Weights of a small self-supervised image encoder.
Model: 32-pixel images, arch repvgg, activation elu, widths [80, 160, 320].
Data: trained on simulated stained blood smears, 97500 training examples, 31.5 epochs.
Rows from block 6, named by matrix and row number. Each number is 128 + 24 x the weight over its row's rms, rounded and kept within 0 to 255. All counts start at 0. Numbers have three digits each. After the name is the row's rms in percent of the matrix's.
# c3: 3x3 conv, stride 2 (model.blocks.6.c3.weight, 320x160x3x3), inputs 140-146, a 3x3 kernel for each
c3.83 100:140172133118145131117092133130138136126139129137143127146152114108110138131112124130145136114120128135153143146114111119145157182137164196109094151134119109111076173144156152146108121117109
c3.84 099:098100112103167170096078159135136151124102172149139173131130086177117115142133109106119162118097193143114100117135104119131160111126119132176164102145140143144144108143133097153133095132137
c3.85 101:110057161134094149133107168119171123147128121171149143132157120158125097126144120160148127122106139136122149152116100143144088131123139136147120160144130145149137124138085172155109123133094
c3.86 100:114099119111124090145116120134154166137148139031153136141113130118096127103107076149078142113120097072119101129085099099139075135092112109096110136145138103134114132140139133094122119128105
c3.87 101:150142141171160157137170117124135118112128085155133122123097166121143173093128115127123141113149135110124131133116087108088125125156121131119139101126149126111113125150100077130137114170113
c3.88 101:131154148141148137139161151163150110144131130133148102118147115154142160157096113156130149131090131089087149147152143118092149098126128122183127088091134106085143121133122092142124149130153
c3.89 100:143096126100127144144146088104144182135115169087141194123163115197140139117118131108139125135148155161181159166171120144147131166126119109117149121119084169140128126144185132163157132103107
c3.90 097:096090101084170088107148108146150125154122161108138108175147103110134125130187075119133111129120098143119127151136166134117108118075126110148139117085129063154068137135112110139093140135150
c3.91 101:145105104123148092110097080148145089109093113150157126116122118128170153149119175137113081181102100138143104136110178137134127165132085123116132116094110142158119129173159124131159159117144
c3.92 096:083117164103127138115180142132119115105145166099118096111117113111117116154096075117126143160144175135126081145124140120086128138111126104124156142128127124106133143134168160116162137171156
c3.93 102:101106134125116149160138135169173165166171126127099143173142158089150131119152123132136148138145135096146146104056130116126116173166146141105118155129117141154126123122137121136132146112132
c3.94 099:107119094106132185129131156107094138155115116140174114093141104132118117123131155097133123119144149108133137157130131139137137129100105173092108073153154134149138102119115135122097150112148
c3.95 101:095105130086139132068145149124111124124115123187140137115148127146157122104094126121112134137151129146091127126163121141120155159118111115128114129144126089078164159187135156126139130118113
c3.96 102:166133129138122119137132084158174140141126132121165093104089087101147076133158134108125150133149128189163167100090085144122113129099113130174109080155125116113164117139116154140151154110154
c3.97 100:129112108122105157152108167119124100153130160168129096109107092112115116151132141103128141128145158132149124144104078107127132164128174157109069137124080095119140107130128114092112089129147
c3.98 100:125111074126125115082117074145162144167162137115137137099144134131142109121143141131108129176127142144158152133129140170120121167116134117108116137136092141117107129099134129112131126103154
c3.99 100:141120124142119170143162111128106126121130109111123108098120115137164114154125135139133115139114125123176140126136130099118113131125121146120151136152165164132126122099143114126073093092149
c3.100 098:174140184156114189112171168126130121092107129156114123143136109101155120137125154157161155118097137106136152123099110152153097120137110135153124110162100102097095111122136109126121118139122
c3.101 095:113146159137132127134105097126154115127115142148130136143107112132126127118127119070132116127136096112133126148125167171143144132125141140189105119107177151135168060025040036096010038020003
c3.102 096:146163134157133140117147124128101148142131114130134129097092103131127104105099121141131113126172114121162150123126088143142137127172134116150148142151161117163105117141148128118155138136095
c3.103 103:124109140093125116156128089133117139148140106159128150115130108134099178132105121116110111091135104107127076147145127118122141181157087125131074109123121124121101078139125132126135151158162
c3.104 101:112142124127131109165115108122124148108154142100107147110146156145141135123158139145129163147116136106123119091104134135123117165180207139090110169107162139113106140122140119139144132144159
c3.105 098:130146108169145111146133143134111134146135104123127095142132112126128119130137113092144107089155122125121093122123080120110171114136114149144145136123177115125138057115096102117068114129112
c3.106 099:129152119120129135150154106081111104103144119120100115110111126114046144127116135123126116102132157149152122108141154165145134084152107145137157143156145158128150150119115135146181138168141
c3.107 097:134168151132107121119099150121160123109106106093138129105151082097172103109133105102134104117154137118146134157101111122117096106163138122084102128110153154103138134126103124111088107125101
c3.108 102:139145149159121135132139112119115082130115143135126109156074091130120144131135131154138104140151124123134149125109127117094141131124127094114103129106121123148125127101149125133145153132164
c3.109 100:110109120134113129143124099132124121122094179126196107106116144136124135173138126105100109096114145127120120130122108120099132126133067167145152108089174158138158125115162133116110131166114
c3.110 102:114115150103153092133123106069127154107135163118120155120097122101115122183214223144128131120140106118191139107099114124153146127127153130096131170085134132146156151123150129155127142132126
c3.111 102:137099098106153123101089109163147093143178140162126110128120115176129113125116158157165147176138140157117141146142136123162082152106145107086130144130136145145149113087129103109118126153146
c3.112 099:105139116130164136144183094124125134138076120135160147126113104103156164157124124141125129105117141109145098129131153110171144150139132106115136137117154154137093071059088022097018068014027
c3.113 099:135098148099100109101113153118166118115142114133094117097113127139161108111091131138092121116145128127157164145130094124118134085122108107143096128099120127121154130103138115136093125128117
c3.114 099:126148101138148125120155104161151151154170178147140112159133130119119139135113132099138088124108131094107127117123131123106204102158173065174128108105139090140167117123120150118128115136146
c3.115 099:099143104122113110092176117158144162110137147185118155135104130113120166130130135112115109105129132107113118121117089136137117101153154142121132143102111110146155160123147101147150127098103
c3.116 100:176145099171081087140120125130142134107091117145161121132140100125112092110101122121148105116168108157211118090110105096123124135160116140134127060139123162152108140152143123113148149168115
c3.117 096:119148117118159120135105130124121154101124166130135127152132121135095152130138180124074071130135112109105121118093130145090112120140104142108147147158159118090122133131128100119149128111156
c3.118 097:142116101138108082126124127136176119156141192145160132124162108144122145152193159113127127134131115168125148131120148157127120130128141137089157132159100113075130079064086090119078114085079
c3.119 100:107106088146140109147148100141145155097124154143122106129096100092091113116151157147137120112125096117134156139127164113131198134129187129115131128093155097055128144126125116100140112154141
c3.120 098:083126133090102119127092114114108108121150076146132073113145109143106131145113102128109109096115141096134094152081133087157112124131122132077106144111141131140129166193178199161208132181236
c3.121 102:068103103154104110168131086143126108104113102152151135165098110136142101138114118064115165129109102092113110164136153152129124082124135167151123131156152157183137141147180144120122090141136
c3.122 098:138099107107124052160113069108119111079117139109083132167159121122140142147108132149157075144126145066119105129107105161124132177150100126112103107095162137068159111099114137126144143112183
c3.123 099:067139107094122115127183087133090128151125156112141155149149111159121131140151123151133123125175123130137111144127145101157143137124126131115127143117107165179173000000000000127000000000000
c3.124 103:152186216150135178123144172132102125142134126168098086176175179115136094135103112121113159114129094065098087109110121116156129133128165166177175129131108116114102135122124118136101138140127
c3.125 101:107135146103120146170120127140132106130111111150110099137151132143090106148131141110128143150155113141115113114107151112119105131092134122106073116153111139148141134162139141097116151125148
c3.126 099:133116135174144099170120118146139098126124102165121156126137128140117097104109100146105130123128108114120091105172119147129141104102084162128110142104138135166155112118105131134067116139121
c3.127 097:117166188111083185110102096143111121128127141157153146159147117111150158143116110154124159122125143097134149128122123113141110126115125119142109186138106147130105101123135129146142101119099
c3.128 103:138145077107120091138133169096119125142121125129151147142136158132141129123082101116124091111106147147151132132126100114101088088105097120142119137103103117150076139119119097128121119106109
c3.129 102:177124078134155095119080153155117136114117156100113123118162151159115112158097146107132123123076131119081131126142178135103126139076096155123130136087116099130148109107127115117128110154153
c3.130 102:134117096113119126123144108146126141126142126080129132101129129100109123107102127133091090121113105142134123105105137150119158140143118135117149148125143126160150159150163153147176134138155
c3.131 101:117142124130156123108138123095131130101123134119133114127112117127121190131120083119129155146132147160121150154122111104123124119107147156127185154145130151143084147102100140100171140179172
c3.132 102:108154114105151076143100089163156095101165116057121125119134110149140093128147142165111109132108138170142124115136131142131153138111109104129147124149167167145147078125112146112113127113108
c3.133 100:109153148145170185136132143149101172097099099145143099127140107141117164103134114121112158139131130146126138101107122139152142152168131135102055117122121096108112106123163127132135159125127
c3.134 103:118127056157137067136129041098131140117102139146140099104120174128132134080063087100158134116102132100073079115123155144108190132151125112097153113168151150211194116114147126133156101153143
c3.135 105:127085095138129128141100124166137130148131163106107168150124154179134128088139173138081104149120109126113116132116126123093103127154119123117062101125124162116163139107153139128142134111126
c3.136 099:154135168103131138094119137103116155119134141140130156152141121124085151095120140125144143094099121101167122090132131133137084127078060085114119138120135106137133151140124132120100098102141
c3.137 104:107112126117110140149128114088131145120144114114132140143137122129122144124129110164160130138126097130106148110105152131181138078137144113158151152121129144139102139113157120141095172123133
c3.138 100:127092092105104094106101118096118135102122117145193137090119160128114111135119124120123071160123148145137147098110132138170124156160146136122149155143118088123127082121111109138113106113117
c3.139 099:107094069165105112141160128094096171115125126138106102139086121113144110129118126128116156115121100136130076161135156126128151106107137129094102119082104087130102196203206194084208192221220
c3.140 100:147137130146073144151166110113127077104137144113114191150104104139143136080093118107104148118126134095116115133183139122144148146109114144124139125098155162111115136125104104084094092108120
c3.141 101:161192138175125181167106107143132149118146157159120083152165122102086128109086120089125122127105152123138132163127114153105129144125125150133139159122120138136070111126138154116126109134122
c3.142 103:100132112098126149103128125143091083091137150134147119136125117147093107140106089098094131167166114125151156116089138138147105075130161170153143117132167110102103178116130144138121140127100
c3.143 100:136109082099123101107108119153099136170097114094134108161127137121109172124116161129110123167139131144125145164135161129111150129154172129112160132101126108100113128112158132143128144135129
c3.144 098:118144137114177182111123119132112141125130140116166152149129137155137082117117147101128119130106025145110126092109118125145110117104120157099137130132104131151153145148130104122111156098079
c3.145 097:105134159092108116112119130158108150143154140148165135134145102145100117146114176150103079153182121136127129133136126133134162141139136116148150134150169151122115118128126126124159101122167
c3.146 101:089159113134104144130146127161112128134156135088147150160135118126121112106142094139121130127146122171091167114145094100137111099099112159172197139142145158103131144108127142136125138109102
c3.147 101:133131136125144143134112148119123173151128185129150141104142138148119131151118110160171129149143131140106092106078101054120085089093089119147088096140098148118084129154129145132131113102107
c3.148 096:096111162125100167094122137112101089119119112160135135151128102104117106162103108054152127124151161092167145137132128117141123133154094176126120150146085118133102096090101127126160153130150
c3.149 098:128171113102120109148114130097126090122119128125126127090174100120121161134112150124143138122116087150127122104131071167127105089119102116108158125125098165133162114142129116147151164139150
c3.150 102:134154136130084095146130130130141114128180111139163104129119099104137115115146123124097126138111097132153173133079147121101111141138167122143127093139134114149121141123170202112157160162151
c3.151 102:085136174113094123115140170121106147134116070132184145106138107136117136150119135116147064125144138133118153110139101119146144160150143111145151130113128126138129142110136139123131121066125
c3.152 102:096114107123141105147134157100126116146104137146138101162140180185139170130153176125143133155105146109157156159153175156191106131134148165141119095105136121080082141102119094116096107115120
c3.153 100:130086106119119118143144112098096158150129125142130114149133124152174122133078103141166191141150114128077117095131117153122104136128148084100102117132127093106121149144155081132147119101102
c3.154 101:139136141113086106109137118161144167152175141180143156146098099153092096164114120146109120156107147130136150128063147120118136150138112144127127083129101129088138125116147121107135123114110
c3.155 102:128112131131138095149133113132158161115123119115117145184142145131160152147151116131114145154125135121169144139131157106122111103121098096154131130127172107120112118103156127129118133157117
c3.156 099:138167131103126140125167116179060136128143152130185106117164099125106135148106102113114147053108103122132138116152131114137158137162172170117087106128120120129162148138136142117117130140128
c3.157 104:128118145133137148157164169178130123077122091105140096085149134089128155135148113091137095121122099108103144123127135115136095121129117137140148167134120128123127103095132136143136080113186
c3.158 099:128137092119127138127083149138089139152153189142125149114115114089138125170141118100109132103101129138114169130091167167137146123134120123178137220119131167181150100134126160167117119110137
c3.159 099:154139128123099140120160146107123120157126118105160104152107149143128139136133107098128125161097119087090120166128137119165126106135117092108108127105124146164152161148162144134122143139145
c3.160 100:119118187166122130179193152139158097042116138122116096148105148150107102107080119143116110132149121126114133116102131116110156145141176156144165133112153111153166135144138154150128121161111
c3.161 103:133109125145132101130124123124166083096147091138125121164175122086104145124146155137121140128136123096129106117113123130110136113159150096103121154151135137123117121130148152143129124139141
c3.162 099:126112137079152115105137101124099133164130123160144113111160139120133160155128156095123111109148146159183142152134090127143074114115106143098099161159133156117096146135132148100136141137137
c3.163 101:096121144136120154135102182140128152119138167121147155154114139131098156139189131163130118116112143115128133122126130098129128114133149117103118133173133133148117130145140120101119134155126
c3.164 096:128131125114159112122096122143152164127140102135095146173086079128153118145092129136161167084162136127131105143143170090151100102175150089064112128141110142126102129197161157166185191191232
c3.165 101:108121107109110109118131149115112104137128099112122110114097104132118112138147131097080104129137104107130139170146182140120185126126137160154112163117183152149183115121150117134104139133139
c3.166 099:149147117127092094090105121158103140118154124172166155171104130124145098143140098083104110139122134143121164101098100113137154140127122147175116149187142088128139127111157117142122109143109
c3.167 099:182177143114133099104110097134125196119136135103128126135118107135148133137097117156150152135119142140172144174175150136110127097087113135158108095152140098107124137107087100135123138127124
c3.168 099:124135134130108121122139086140122120171097120124114104143173157093116125120111144097103099111128068088098135141111186131125129141151127111118127066160127145115105135114149147118125120099139
c3.169 098:096109084120104117191135114150127107105147158116141164150121134126128121154099122150126146133127159122140111119155115117129084133127150156128106129145138148161172123133136147124130136132109
c3.170 100:148092183130098176148170148170156158188142184176166122144139141119106092127135142138115127151122166103127123105122112108126118134134173142150125124132142115102106138119107110130114121087110
c3.171 104:090097146154135168135150134127102134157121115125134118103122108105122111141123136134132113147136116117129137140126157137098124130127157136140129124153141139120129166209134255157255139222233
c3.172 100:119132116085128122118102150150158157139170156148157157132099099095130140129084138113117158118134087143137122112086088112129104098067127135136126159092084107139126182151156116133141141137137
c3.173 101:129133125107114135189121099156117117105132101102093107105125096127102092151177130151130106149092128122115124144100124112138119124132121087115118101146103101151106072066042045125060080060033
c3.174 096:130087089147137170108140202154155156110126164171142146124174129157132122128125138152144112143114137127103129087136161087119125102079091101098138130138107100098099129113128139152124129135138
c3.175 101:151091147104139141138069148107089132139115139103134158143114090140115163167135138109110119148119136164149182147133145104099105091134125119131145124116142127146117126113107112155146118109124
c3.176 098:114107126084111115119127136165114124137159115152106091095092137151157078120122118120100145144099108090135123145116121117108138134161135113120123099104126126105093147096131128128105189106118
c3.177 099:146123179123096154137132133106142114128108105101138123128096137138121136146099116104102139133160139107155112116101170156155114131135108139124133128125156103132093156165117148162130141147109
c3.178 100:133142120152122165179150132150094142109107120112124092097101129154147170200178125091124133097085128145149141125165181133108118106128142130181127127099104117112105130142147123121133135159145
c3.179 101:103128114099123129134112106080147122139129146150118137148136159170122160143125140143143138150144105125156131115153115141157143112104115144109123149122127108113165173139160115117125128099124
c3.180 098:107113136113135126112130145145108140132073130142141128102106119134130137118131150108119135126078144131116121118127117126121105140078112149083126119122111087122136092121119096139115111097116
c3.181 100:142102150174159167153114140170135169124151155133147108148119118131095098128159148126138155124130159122148168147150119118124138161121154160141090171130116115146129106158135089136142180098135
c3.182 100:103133120138124134147131117148148125131144158115113128161129120109095096133103114143130109094148106086079098103125117099126131086151142124154076103135091103103090121108128088119133122137128
c3.183 100:156121120120126127111146153126149135114134141127136118105081134079110113129108102132154114140152143126116150090121136133138106181112156167124155143164132112149179128109111148132123116122126
c3.184 102:159133122142119127115132134105081101120110155101102108138141128121111103108133092125129115105197166149125153107140100153118075097102111101141128128116133116120122155116159148088134138164175
c3.185 101:107090081136120091176105105089092090110128052100118089141106083093151093109148100124104126116131079083144119102115115145095102113127122130150146120140147146168185152099120120157124112111100
c3.186 101:172099066124133079126152133103110125112121132123125117130107152157186129139155147111191116136153164123143152107081130129147129111125112140142153126154120125177132128128132111135144134137184
c3.187 100:101095091095101133128114106155135136162143180135092132137139136115105073119130081135127131129131126156133151132124115110135135149153157087123096155129117164127124143131118143133138139131167
c3.188 100:153149133160118115144124152127140138132146090137127085160069138090094137139116156166151166185142131129158177175162168148116105139115121100133140113108126133121110099140148161127159166133154
c3.189 100:102114142110108116154105140112120125125147153142139165161121147151116107136101072114104130114090116097100163136101095100168113111115133137135067090103132123148152166146106119111141164145116
c3.190 104:142122090118132102139136139061082162130114127070138176131094083095133108079098098099150166148148123099094096100127156165153152148133153164117119111120172136156185078126119129135151117116113
c3.191 103:137143137165131123172128129155138143156158157120152135067094075100096097142141093117105132093147128124102163121146138112106091072133182165111109157085095123119116107092126119146107140096115
c3.192 100:129148142175110109107124062137138127151106164165123186140122095080139111179135166125127085132173124145155117099108114157117127139105124078120129115102153116089178137108110155112126171132122
c3.193 101:154120157131153186136146119115140141102109110142146140139057101092140089114111143114123094149115121125149128097149131120140099109089121157164138134129120095127164146161148135109141142127161
c3.194 099:087111103128141112122134073073144164145137189139124154152115095132107196209164139113140174102134163098109123118140151127104137146134143097141121098098142099168175112156144129114114121117094
c3.195 098:126102146126129080145110115162169151128149143117094132159092144120130135144071127119168143097127123139102131112132101128119128133162171112136183131145152133140147152129123117142154114124139
c3.196 100:115126111113131092179112107166124088187126140198093163124147154143126094142124104101149110106135142101155134151155144154114136132105148118120092118139134164163151122137149095132124140124136
c3.197 103:114129130118135129149158125168201131168121120138103092097120136135139108178156120136120132139133106177152084193158160131096145152081057143109130152112123125097070112119102110123106102131114
c3.198 099:116093110128098099148122133112105149106127116119150160176113136135113150154093123123139119082150134133113120135112131145137123120145132143119111086122114104080144126110118122153153113160119
c3.199 101:155213141153100134149149132138156125138138128131127126139086109147110132117133182154140114111146154092132111086096136125130132137118114090112112063088181125153121118143133144161119085165159
c3.200 098:122133109122126155152180174144145165106115150088104099121123149130159111130125151102119134155146151131144104131113091082144116127145120137094094174144154158167180116083144128130121108145123
c3.201 095:098122147097118128152086109137101141112094100144131087127096153154110149158100126114141141164101097088102100139129168110170129130110126147123155145120159151145159000011032000117000013004035
c3.202 099:155124162116090103129106116146148123127121120154096111152115136123138157095113115125129132093127142105162156143170109142138138146158112111154141115138136142133122134153152139159142133155147
c3.203 098:143174143108144120060132146152112120150163141140159112137115125138093103136115114130158121158126111141156088100112140176141092175152090126172164124167184132126122122115120133130108113145137
c3.204 099:119128147111146145128134122114135126128144161126122107154143136125116155143153123121179131123148145156150100100129174129117140138117134157175116121079159127125107146127138100121150152142086
c3.205 100:141128113157147113170097097109141167122091123083095101128145166161135163145109169163122106143154107131125139096124140120114148087140135108111078146125135119126107096145119153141148124093156
c3.206 098:157141134115103143128120111156153094159150123157131123107137138167145091138111123150121176141149141148149209087166099159103116147117099133131072140144149109137120152138129096106092147147123
c3.207 100:142100124131098113139122078134146154131128157124138190110119109110137157127098132124128076109159106147140124083139110103131153139122140128144095115118121125107160178174151150113144137089153
c3.208 100:124138092126147138147187123136147122134118131136123129119160108125147132158134136076104122133119120124112115148109117123169160129121160161125168147147131150162140091117118144098123126104110
c3.209 102:129119118109097112140103146123115145138148134131153117145157190117163170120107128128148160143111142143135125107164121151162160156092106124134154080114107161108105100118104167107133120146136
c3.210 102:152138142101143126123111156140079137139135118162138174144108092124118123142137113139108143133131151092103096112125096113152144133150112178104141133103132139139124139133147147116159124116153
c3.211 100:124163129110116105097092114120072163112085120117101081106138111136140140112089089133098125090107137110116134083131152135170161132097132108137135101175139102141131091143152126138141109117157
c3.212 097:128124153165107144122110131143112156164133137103187163165141127097158137106133106132133103146159119122105110134110104109082100114110089148125126150132137127168100112116102084109092088092099
c3.213 100:157128164086148128063127135148096181117148115132141093170144158138154121109118141163135157133105141114084136131159144134100125137089152129133138133158159144141141142132127084133116131141127
c3.214 104:178133149155133111145121145171132128137113154131102117101110109166138145102083153177155165101151121114086155099111131147095103136145139134131088146122153174147140141146136152115105092117112
c3.215 099:096107098173101102137126078129127106124109086147118113146093157148146140117128194115137166133162143117149131088188169099128159125122154117113104148141066152121106130137100118089128137148111
c3.216 100:115101161109078120096161144125143151153148146189103082114132133120158167151138139127175121156154149125159198119127127105126128139103126129118129091131097128103142137130090160132150162120137
c3.217 102:151105128151117123169126151128142125101105164142134127128119125086117123112144127187152102117119127130079132124099144140165165180112177150164128109144169129151127123127110114094160099119121
c3.218 101:117153112132043112124108153156142079157141106160101110138152131106160137134094101134167112106140112097096155141155148107120162084086117155148163153154129128136117168156149141188093123124117
c3.219 098:131190144155144126146125128159128153121133084141117109159108144133125125125144126122118113119129087124123106145154094169136114163177137130155132145151117133153140118146140136134137129156138
c3.220 099:135115109145125142134128118104153144109114156102146131118109129134150148142125085115111118165160106119144101145129141090095136127161154168130132167162101171121149111111136113123153105128113
c3.221 097:152086085134145119143176104141169110145128130153131119123112162114137099145111126143123125116120082133142110102115132135148155132162187091122144102118195150112128132127124140124117121137131
c3.222 103:157120137110139132112119152141104183116105124131174165120126144117128122117134150135124125140117111139103165151123094105122103102112124096106093098109102130124114129105121150139116161146158
c3.223 101:136128142130122130129102123150106082138108122106117078095139115104114087102132118120115115085127078139118088154184159154092140128114093118179134142143134086076097147125169133151120102113118
c3.224 101:125146172122125167116130139080098115138121142141128129110099156141103126158127096102146077151135104128124124116138146124133144095113162128112071072147108084106177137157137135119127106113120
c3.225 101:125138123131090113120135138106051145102141172095159141161155121119099132160111087111139161120136126119109131112119131140121172152176163097149155124130150120101130130135167142137110137125127
c3.226 099:085143127139161141130167137109128103153121100144114098106124149097131122102149131127133153143134162086146155099111114118125127135126119123116126115090140153072148072109134108170153137107134
c3.227 098:106137121178172142142119106137116105142180108162140132129175135120124131109118105148129135120109107152121127130127150126145119116112121155162139108105160104069097109144111137109170145142146
c3.228 104:136113131137159148146123159135146136183126146157115153140153179139098184108134172118136150150158118100120109138100121112119124145135121120088110135110092105085092126144120125144124131126134
c3.229 103:152111186106126154110139150124156080156142078190129078139109110143139135172171161126112145170114120101103125117105102128102110167128087081113124110145114119131119148142115134143150111158138
c3.230 100:158151143138118118146144150101115156124136110124159108129080155073122169097123120131129115105130128126158141167145161104124158156127124136090157116083144128127104183158167179134159156186116
c3.231 099:136130115125153135190135157132106118115110158134123132149143132151125121137111102135145123121127136134133146131143130118076130104141087161168144120121139113073129121151127144127149139180139
c3.232 100:137118085120140086153136133108117104110100104147116153133069085091112070131134090154114098118106170151122118100111085142111115107099118131122090117123123152150107129127102094142153151109098
c3.233 097:109125127128137110133100140132082105140074105148158104140144149146147149126146111104146101156112089183169092157120129161133094149104130119074139118172137134143151150090156134114127132115150
c3.234 102:143105130103133110106099148153146106137147110176172116145165113116117137148134117138103148105127164106127138128114121133129147104152134088092104133129085138110140108142084095137099135102095
c3.235 101:095118118096163115150160113164124069094136115109134121129128102119125119133109120138127157153130127119122106146141103146120125106131143159136140188124124144133159149138127108125137127140130
c3.236 100:087156106125143164125090138104087105112130127126158182081117126138162123130098121114147183146132148144131135088147135126162119143131111090150094093117119129122148173152154131146132145187165
c3.237 101:162193173130136089136088119100123153102149147153123154123130134129109128135129120129149137113112106115129120120128130132117133150130145111094106117133164134126163126112125101133112107120115
c3.238 098:146121126088108131108142134135119086129142143143130154127106109138158130115151156100146106158112134145159140152089149120101098133155095111111139108136106065127123134120107089124136128114120
c3.239 098:121134112160111155140101140129135115105143153147143128104131124139145097109108097159083111141138092135157138102148160089122176093121118089148161122141115131134133106114142127115112121118115
c3.240 101:161127136177130129161151119183172131161116146174122118116117120151153108168152145149119124147168129139158131114112116135133110107136093130108127119154117097165116202165183195112182161167169
c3.241 100:108071055146122058197099086159138169161107131135124127157115132077135138110126141117085129107173152133115147165123160112143154111129138160132134159150157193132156118131115140101108091130105
c3.242 099:130119112107150081119119114103140126120088127144125139178117090122133126177157110121139163150168184131125150130149155140129148116111119130123113114090140108106101129160150159168146141152142
c3.243 100:087099089152157108170147115103143115160128093114111109116145130124125088101104102100119096134163130114095164151107131122119112091133110145142149102115121152119142104156162107142144105135119
c3.244 098:108116088157108083171136092137164144080118126153111101108123113149117149162151128108143117092141148118134122123128104102129111123116133087121115113130103108143090156141129105118174146179146
c3.245 100:120116093094175124122135130147150134175153116164122083137096107106157125090111132139157146128137143122107097123109119106098131089104092130134148145155087129090128100085139115088090090063119
c3.246 099:109097132123099118118105157106082120142103156102131147114171143114144152118167162072127123132124123169154133129130144134138107135128131113152107132117174129121119091130110136162107130106109
c3.247 101:121129080162125148118155157125108119185141133183130131106153153107121155140102110127184166144105164111153109131142174106101092147105113115103142112134149117154135087109117110133124116147143
c3.248 100:119157139119134109148129146137126099143140068165152115153134173139118147098122120144101112074150077158142126099109074129132107139128097126127145117124129146120085130105124163158099109109108
c3.249 100:126179137127133177109096109100109115159149082101112173110136140127142124105120156143112095154112127169139131132120143106121112136133117129152115124139114178141118085104130119124117104107156
c3.250 101:084114063156124099113145101127160093145139088128126095116134156116122130136145126107105121183137092129142138157113104156130104145096113140143116159099129178155126136122109105114147131138128
c3.251 100:152134086146149128159131058109128121122124152112172130106132074072110125119157151138145112124134122130182164114115111145128174157152155129127163141129129100122165120136136099115132110107151
c3.252 102:139127111129118084134143112122148161118132102142121116123107152091160128120121124148128125114116114130119113109111170122146079142135162122119156139095147124163139118156097117119119161099130
c3.253 100:118144117115131156089142130129146119138105142157130148142115115110158085151125104126120161138112135111174174140099096142156145133123150120113105094131104083085105108144150124134137097110145
c3.254 101:131159139143125137137114079143139113112119137141104141153164130145089144103147125154126152126125105149125139137142154137128154112144174106112164167098137133155127108151107141121117101146159
c3.255 097:139124101127116130087113186126142190118124112162141134088089134115117119163155106106101123130141120116110104177117117141135112131141097167159130135107154109131118112116124165132106142109126
c3.256 094:133087111112121085136127120141138125104111125174123125112156129116183142123107103081124082135126090144129129149110146080142137093106185166147163149117136136133142119094112110134125160111095
c3.257 100:112145125117131168085159157154143168123119126153137107108122148110134158107131121147156119107142167135151115146181162170154131098140119134117119141144115076132111145148170163102182148151162
c3.258 105:128155126112150126163097140104110150107126130160140139146110092114110127171116137124134160118146123104161134104133160111110219098149160139122146104128159163123153105133112143125119112132128
c3.259 101:084141194115121102092121121109090128124105173140100164097127121114102119137061141115131117139116100141151132156136122138123149143143150159166121118136171160180149128153110162117135121164142
c3.260 098:122081069153197113122071128131143139116132118141133120119114142151137152142131113127151115146107160144147137161147174131112130151134121145129121111127115154137117090063130133141071090070112
c3.261 102:117155144121136141142131131102124141168142175084094140095120112160114129156145101113146113160156109165153163118142137106133134124117166115125099082143118125151117119137114116117124116120135
c3.262 102:075111129133165099102100120062147144148146141142158148106152182161163159129185134099121149172141151107172145112119105133120109130132148116114102099102112149121158129156113168154126139136127
c3.263 099:082078113137134099112126067119123125146142142106137110139153129143115076111187108109147131116115108113108141112127150112145115117101159098100124131159106115141158105121109080150132136120128
c3.264 100:127129132107143141128127145143116089114136132148114111156153136145133141127134120143134138150106137138162147122135200127129135155132127129154124126148129141133094147127120094136150148151135
c3.265 100:113114112155100084160160088164162131153144120122161112115135107114150150145124143109121093107171089147141133122146115109142086146139134152146136128154131154119140149130140127126138155120118
c3.266 099:144140110088128090111138095121131097076124064145150090136142141118159161102128136120117132132138134100096153130176168163150159120137142130152149119153146178181101121111140146158149140119160
c3.267 097:151132126147113099123146080129130144142095185166179172103088154145120097137139110123129125137142115102123127131106115161116117140123139115137106144120130126120101154167194165133142120151127
c3.268 098:161107130135110125152143125152109139146098121090116146136130171150146145116061159117117116139130113133125119140128121122105149144109179133148123180128186160133153102141116114134143106119099
c3.269 102:123144127140130155115104168135112151147115090132116147137112120126133154087078130137125131098120077104132114119144147124086114119112133115142155139103099144180114139127137129143145144144130
c3.270 102:129117098126140119125170131088099135079108117087125137118123128084123147132174114145108113136126146121126100128149131123112115114136115158084105154108092113096097122170129155115121131135146
c3.271 099:111106098100138136140135129148102144106153124066131153131150101116126151084139117163146144155141149137131157156094138077110154086111140131097128145116120188128112174147162180161135144168158
c3.272 100:147150140121124138122152152129101107156137123126098113157177184108131136147069104139164143109129108102134134141136124097131144132136156116127096102132143095140158158145136165123149102135125
c3.273 097:188139190123122183145138175089144131136132152136139137095104115138092140160186134104105132142099189139122149113089126147146126072144132091084098103093115123090094088106143123136139156151117
c3.274 099:129133156163086091140144143158136101151136138166164111134116124125146092096099128114124130133125138154121143103100117103136169148101174147099127137124112082118104151144130143139115129135146
c3.275 099:083160172109124174063134128163117104165117148144120152136098131143158163101128121120140159165128138143151155101120098152134119159111120117138095118118135151074137082077132082125109119117119
c3.276 106:138101171143089123135114144146149073104129121158147133122141115136138123107126144107110149084123132105122132144106102173111104152145085136151116136130138138141121126127151124139141123166094
c3.277 097:152144131119120124097144129102120087137117132113141120076144108136130169119149140084148175094114175133160161134074142119163140106122130108105083137107091127121159128139122125133137147128111
c3.278 101:130146131123091085095142136135129113122144168131148146094114116127124133139149136122133147100131128121120135126096135117120160136096112101118113118129110107127120112083111090126125116119123
c3.279 098:171156130143117133113129096114168143104135111079146140130124150121137111129128147146118145111141142087141156111107140153135142148126142107137153129106104156130112098105105140123110100125136
c3.280 100:111103119156114123108141125136086127097146112114115108094155146144127128095097167151123136168138153136121123139151161114109130111145147130136121125133129142158136090052061047115087097057077